config.yaml
arch: "resnext"
cutout: 0.4
kernel_size: 3
am_softmax_margin: 0.1
optimizer: "soap"
shampoo_beta: 0.95
max_precond_dim: 1024
merge_dims: true
one_sided: false
batch_size: 64
lr_schedule: "linear"
warmup_steps: 1720
Rows from block 6, named by matrix and row number. Rows with one number belong to one channel. Each number is 50 + 10 x the weight over its row's rms, rounded and kept within 0 to 99. All counts start at 0. After the name is the row's rms in percent of the matrix's.
# convs1: grouped (4 groups) 3x3 conv (model.blocks.6.convs.1.weight, 288x72x3x3, standardized in use), inputs within the group 0-7, a 3x3 kernel for each
# convs2: expand pointwise conv (model.blocks.6.convs.2.weight, 576x288x1x1, standardized in use, transposed), outputs 0-63
convs1.74 103:40 48 57 62 35 65 48 70 63 73 52 42 61 41 32 44 58 44 37 36 37 56 49 67 81 65 65 42 54 46 51 61 66 38 62 64 51 49 67 50 50 58 43 56 31 70 46 36 59 54 58 38 60 67 45 54 54 67 37 55 51 41 47 44 48 70 39 46 36 48 54 61
convs1.75 098:44 62 49 45 47 58 50 52 53 50 50 46 56 47 69 48 47 40 66 54 44 62 45 44 64 42 37 42 38 62 35 39 49 52 40 40 53 35 68 38 57 69 46 52 45 63 43 50 67 42 50 54 44 47 59 56 42 53 44 48 50 38 51 50 49 48 34 53 72 56 50 60
convs1.76 098:47 59 55 42 46 59 65 49 49 43 68 49 16 47 52 46 29 65 47 49 44 63 54 35 51 58 48 52 58 54 33 69 48 50 38 65 32 48 77 42 51 61 32 41 58 58 54 49 54 53 71 57 46 38 47 59 65 61 23 66 35 51 48 44 40 58 23 60 60 43 43 56
convs1.77 094:34 55 49 47 38 60 43 66 67 46 54 65 60 41 36 38 42 51 54 52 62 55 58 59 26 50 61 46 55 49 48 65 41 59 60 51 43 51 51 52 61 42 55 50 68 48 40 56 58 45 59 57 50 45 58 49 56 67 52 53 47 38 51 51 41 57 54 52 37 52 49 48
convs1.78 099:52 54 48 46 52 61 43 55 49 35 42 41 50 39 42 44 43 31 55 57 63 44 50 43 59 61 54 45 50 40 47 54 55 49 44 49 22 47 47 58 48 43 46 32 68 48 53 63 50 61 48 38 38 43 56 47 69 46 52 56 62 42 53 63 42 49 57 36 53 61 41 54
convs1.79 098:49 27 56 60 42 52 51 54 34 43 47 44 33 38 49 47 40 51 56 38 44 44 47 50 44 51 43 44 49 44 41 43 39 59 54 60 60 33 56 53 35 39 49 36 52 51 54 56 57 47 31 52 53 34 71 42 50 53 47 59 48 51 75 37 46 40 30 64 64 50 50 44
convs1.80 103:61 47 37 38 50 48 70 38 45 52 46 41 64 58 51 43 36 40 54 60 44 57 64 48 53 51 54 61 61 52 64 35 52 46 53 51 78 41 52 47 45 52 44 61 33 34 61 49 62 50 65 44 47 54 58 68 46 57 41 58 40 47 51 41 66 62 47 39 42 57 47 46
convs1.81 098:36 36 43 52 52 46 51 32 52 57 38 57 56 64 42 50 48 42 63 43 64 39 46 48 32 46 55 50 65 66 69 66 55 55 58 51 59 37 61 47 50 65 47 44 46 46 55 58 44 58 48 62 50 60 45 42 48 30 60 52 54 48 39 56 33 43 57 41 60 59 33 47
convs1.82 104:47 55 40 44 57 51 51 61 43 51 38 39 51 46 53 47 64 50 52 46 44 49 57 49 46 56 43 55 52 43 67 54 50 45 53 46 50 70 53 58 40 71 52 47 53 47 43 41 47 49 45 41 57 31 44 45 32 44 62 51 50 47 66 75 53 61 36 55 56 50 63 52
convs1.83 099:83 61 55 59 53 63 55 41 50 43 40 50 44 53 61 58 39 46 44 45 41 47 65 45 49 36 35 42 60 45 53 30 22 38 46 37 59 40 64 42 46 44 52 44 44 60 58 56 59 60 58 50 59 39 49 48 53 53 69 58 48 40 64 38 65 31 36 50 51 46 49 41
convs1.84 104:31 50 48 30 53 42 45 58 36 58 67 48 49 58 59 46 48 44 53 61 67 42 43 58 49 46 60 44 69 50 46 46 47 55 46 41 30 48 65 33 32 57 41 51 65 61 52 56 48 42 58 56 50 46 53 50 38 47 49 36 54 66 41 39 47 42 46 53 54 65 62 41
convs1.85 098:57 43 45 69 52 31 52 52 48 46 33 37 33 61 51 54 55 46 53 46 58 55 40 51 44 52 46 39 56 56 50 50 36 64 29 64 44 55 40 82 72 70 53 68 65 50 54 55 47 63 58 50 56 51 45 45 56 58 61 51 47 64 47 36 56 41 33 36 43 47 47 41
convs1.86 106:59 61 28 50 46 43 45 47 35 46 56 40 41 45 33 63 44 60 46 51 46 52 61 58 49 38 50 45 42 61 43 59 58 65 41 55 75 55 55 57 73 64 77 68 39 64 59 36 31 34 50 42 45 38 52 44 40 30 59 41 65 65 41 57 52 55 44 53 56 50 70 59
convs1.87 099:52 49 38 52 54 47 69 41 46 47 42 27 48 38 58 46 46 41 56 46 34 46 49 46 51 49 56 54 53 62 41 44 50 66 39 40 61 39 60 37 55 57 49 51 33 38 66 53 59 28 40 54 43 57 57 40 58 48 50 55 53 46 44 73 74 43 57 58 30 51 46 50
convs1.88 102:54 57 58 48 44 41 44 69 47 37 58 44 67 36 55 56 42 59 49 59 50 57 48 42 43 44 49 52 41 44 65 49 61 39 32 55 61 35 61 62 53 49 46 53 45 57 37 29 43 58 56 57 61 33 54 50 46 55 53 49 47 45 48 67 49 49 48 52 43 42 56 27
convs1.89 102:74 36 61 56 30 56 45 33 57 23 56 59 42 63 47 43 41 52 53 64 40 35 54 41 33 44 61 35 36 54 41 33 54 60 59 43 46 55 82 60 59 62 47 44 50 62 38 44 60 68 51 63 53 55 50 52 68 66 41 48 72 42 59 61 53 54 55 35 23 38 56 46
convs1.90 105:50 55 55 57 49 45 50 58 26 30 60 42 56 30 44 47 57 48 55 48 40 46 52 60 55 54 54 53 20 69 47 49 48 34 61 49 75 51 49 59 59 49 56 48 78 47 53 44 48 48 37 38 46 50 55 59 56 40 67 45 43 31 67 28 48 46 23 53 45 64 61 57
convs1.91 101:38 57 53 47 35 44 59 59 50 73 56 49 65 51 64 49 39 55 51 59 35 35 52 49 47 51 42 59 63 39 66 50 55 35 42 49 58 46 62 52 25 44 74 50 43 49 53 68 43 49 42 59 47 52 42 55 54 47 66 35 42 42 61 46 60 55 33 52 47 53 41 38
convs1.92 101:39 35 40 63 49 40 63 56 61 57 59 50 44 54 54 47 70 28 48 48 53 62 45 40 52 32 50 43 66 46 47 39 45 42 39 24 48 52 64 38 45 66 68 68 61 74 64 59 53 46 51 51 53 52 35 70 43 54 36 34 40 39 61 37 74 45 50 38 44 44 49 52
convs1.93 102:58 48 39 52 47 44 47 50 51 54 61 30 32 67 41 62 45 63 59 71 53 35 47 46 44 56 61 41 42 50 60 51 44 52 55 53 60 59 52 50 42 57 58 55 63 47 62 58 48 51 61 56 55 39 51 43 66 51 50 61 59 49 46 53 64 47 77 61 54 57 50 47
convs1.94 102:53 28 60 59 51 71 49 55 49 42 53 46 49 57 57 47 38 67 39 43 48 62 67 48 46 44 50 35 40 48 59 46 59 42 67 53 65 50 76 47 48 51 49 44 43 38 40 52 59 51 46 48 55 52 49 37 38 41 35 44 60 48 39 55 49 62 62 51 38 65 64 46
convs1.95 100:52 48 54 41 42 48 46 72 44 50 47 63 37 45 49 46 64 54 52 55 52 46 49 52 58 45 35 41 42 49 46 46 50 60 55 65 57 61 32 62 56 54 57 63 48 55 37 58 52 47 63 68 38 63 47 60 47 58 37 48 44 46 40 46 42 49 37 66 48 56 66 55
convs1.96 099:58 56 48 36 40 22 47 63 54 58 58 62 45 62 53 53 48 47 35 55 47 56 60 35 66 50 57 57 55 56 44 55 39 52 37 41 61 60 42 47 33 44 55 34 46 60 55 63 32 51 40 59 38 63 44 59 49 52 65 48 36 50 65 46 37 57 44 42 37 56 49 55
convs2.74 101:41 44 49 53 41 43 49 41 55 50 58 67 59 56 47 56 71 50 48 40 55 51 50 51 50 35 42 51 56 53 47 70 54 37 52 49 46 52 39 57 58 54 52 57 36 56 37 53 47 39 36 38 49 65 50 62 29 60 44 65 42 41 52 43
convs2.75 098:52 52 62 67 29 61 58 51 54 36 43 57 59 47 44 43 41 38 48 57 50 54 50 50 57 69 49 39 55 48 45 52 65 52 36 39 65 62 58 38 63 42 47 67 46 38 47 59 48 45 48 61 56 62 48 33 50 56 47 27 54 68 53 51
convs2.76 099:66 44 59 37 54 46 37 59 52 45 47 61 57 63 34 50 57 37 66 48 36 57 39 37 56 59 57 66 54 39 50 41 55 60 61 47 58 55 49 39 67 60 43 57 47 47 37 58 44 47 40 54 49 52 49 52 50 54 51 27 57 61 61 59
convs2.77 102:49 45 45 33 44 43 44 43 46 48 54 54 54 29 53 53 57 50 56 52 36 40 52 67 41 54 59 53 59 30 61 38 61 47 40 37 55 47 43 56 39 45 55 48 43 42 38 56 60 60 51 47 37 51 29 72 58 59 46 62 65 62 42 44
convs2.78 098:67 40 45 46 38 74 45 60 63 45 48 28 43 55 46 40 42 31 58 46 49 63 46 49 46 47 49 56 48 50 45 56 73 48 55 51 57 58 48 50 58 34 65 46 45 59 47 50 41 52 45 44 51 39 52 56 42 63 50 34 59 39 50 48
convs2.79 097:48 39 54 61 57 45 58 35 63 54 43 59 45 67 42 60 60 57 55 44 47 63 34 47 68 68 56 55 51 62 39 42 51 40 55 51 46 45 47 44 53 42 47 66 37 80 81 41 39 51 37 40 41 50 60 47 57 40 36 60 51 39 71 44
convs2.80 102:68 49 41 63 51 57 57 63 37 59 63 57 48 60 41 48 53 59 42 39 56 51 42 52 71 49 52 57 56 70 44 50 51 47 58 44 62 33 53 50 57 52 44 49 56 40 56 36 55 51 50 51 57 49 33 44 48 55 28 50 59 38 36 43
convs2.81 098:47 47 32 54 51 57 43 55 45 44 73 45 72 65 57 33 50 46 62 43 45 52 48 53 43 48 49 52 47 25 59 65 56 47 43 45 49 62 41 49 60 57 49 55 59 41 65 60 40 46 44 53 38 49 53 45 48 71 54 44 47 61 42 50
convs2.82 102:73 54 32 61 41 47 59 39 50 39 39 49 41 64 53 53 38 59 45 53 48 62 50 57 47 40 49 37 33 49 46 60 47 64 32 45 31 56 58 59 51 53 49 56 51 72 54 53 43 44 39 58 45 61 42 61 55 63 53 43 56 68 40 49
convs2.83 099:64 52 59 56 35 44 44 53 66 38 54 51 54 61 32 35 45 38 42 56 50 48 53 45 57 36 51 43 54 44 45 44 45 63 38 47 54 35 36 45 62 52 47 54 35 61 46 40 53 50 51 50 36 60 29 44 60 65 37 53 66 62 54 29
convs2.84 105:58 36 55 49 48 47 55 54 52 38 41 37 57 52 52 66 56 60 48 42 42 48 46 50 64 47 54 31 47 29 53 52 47 48 57 56 63 32 52 42 74 57 66 53 52 41 52 40 50 56 60 36 41 53 51 47 49 43 61 36 45 67 49 49
convs2.85 099:62 34 50 56 51 49 34 55 48 54 30 33 68 53 42 65 52 60 40 59 25 61 36 49 43 68 55 58 64 53 42 48 52 51 57 60 59 36 58 36 48 55 63 70 71 43 60 71 53 52 61 39 48 47 45 50 47 59 53 29 44 34 56 43
convs2.86 104:66 35 51 37 69 42 59 46 46 55 38 47 58 52 35 45 26 43 54 52 53 41 44 48 61 63 55 49 53 52 64 63 57 40 44 38 45 36 42 61 52 41 75 39 37 33 50 35 47 44 41 68 30 68 60 55 55 46 35 54 55 54 55 57
convs2.87 099:58 47 59 51 44 58 49 57 56 65 57 60 50 46 37 68 31 47 50 43 52 29 48 44 47 54 39 38 54 48 67 48 55 50 54 72 72 67 47 62 54 36 42 54 57 38 62 49 47 49 54 41 53 50 50 56 44 46 56 38 61 57 62 57
convs2.88 100:64 57 58 51 49 33 46 61 52 32 43 63 68 66 36 58 39 52 42 52 43 41 63 38 65 49 49 39 67 53 40 38 57 47 61 52 60 26 68 53 29 47 55 66 33 63 45 44 59 42 57 42 46 58 51 45 38 44 36 55 60 57 43 53
convs2.89 095:48 44 43 59 58 55 49 64 49 58 41 40 36 43 59 67 48 80 50 56 37 54 55 54 69 62 41 42 63 63 40 39 61 53 57 50 31 49 51 45 67 46 47 44 49 57 65 62 42 51 50 44 54 44 60 57 46 61 66 32 57 53 47 56
convs2.90 099:61 41 50 48 67 62 48 59 45 39 33 39 43 50 40 41 54 65 38 39 46 42 30 49 49 49 63 37 42 52 37 83 65 44 59 52 45 37 56 51 58 33 57 52 38 67 48 49 50 54 41 43 49 61 56 45 49 43 47 53 54 44 39 55
convs2.91 107:74 47 56 51 63 52 52 50 70 35 50 39 46 38 70 57 36 45 38 53 67 56 59 55 59 29 64 53 61 35 37 47 55 57 34 55 52 63 59 44 44 49 32 64 47 36 60 33 55 47 40 48 39 45 48 53 49 27 63 41 53 60 44 49
convs2.92 103:60 32 67 38 60 60 44 50 51 56 58 55 40 41 38 61 42 50 49 51 41 62 38 57 71 39 42 57 41 45 43 40 63 45 31 57 54 52 56 56 71 78 63 41 45 71 81 63 49 45 58 51 54 51 58 60 36 49 54 51 43 44 46 56
convs2.93 105:61 39 60 36 51 62 57 52 39 47 63 48 40 57 31 66 43 50 55 37 68 51 43 46 47 41 36 57 50 54 30 38 44 56 39 43 61 45 43 35 32 49 68 58 37 47 58 46 38 66 41 53 45 57 54 53 47 60 49 43 55 43 43 50
convs2.94 099:34 46 51 53 50 42 53 46 41 61 56 57 56 53 36 50 56 41 32 41 56 36 46 45 50 52 57 42 59 67 62 53 50 35 64 54 44 47 57 47 51 41 47 38 52 64 62 42 38 69 59 51 56 56 44 53 53 57 44 43 42 33 45 42
convs2.95 100:46 46 57 56 32 47 53 44 43 37 52 55 55 47 27 27 48 55 51 44 83 44 44 44 45 46 37 53 38 50 41 42 66 53 48 32 58 50 37 46 48 41 42 39 65 39 20 43 56 49 32 39 56 42 35 50 41 46 29 60 40 58 73 49
convs2.96 097:47 57 57 59 41 49 69 51 58 49 54 54 52 56 32 31 57 45 54 44 63 44 62 58 41 36 68 59 53 49 28 57 57 63 31 56 51 51 43 46 34 57 59 44 58 33 62 56 50 54 25 53 54 60 61 32 40 37 57 57 47 60 57 23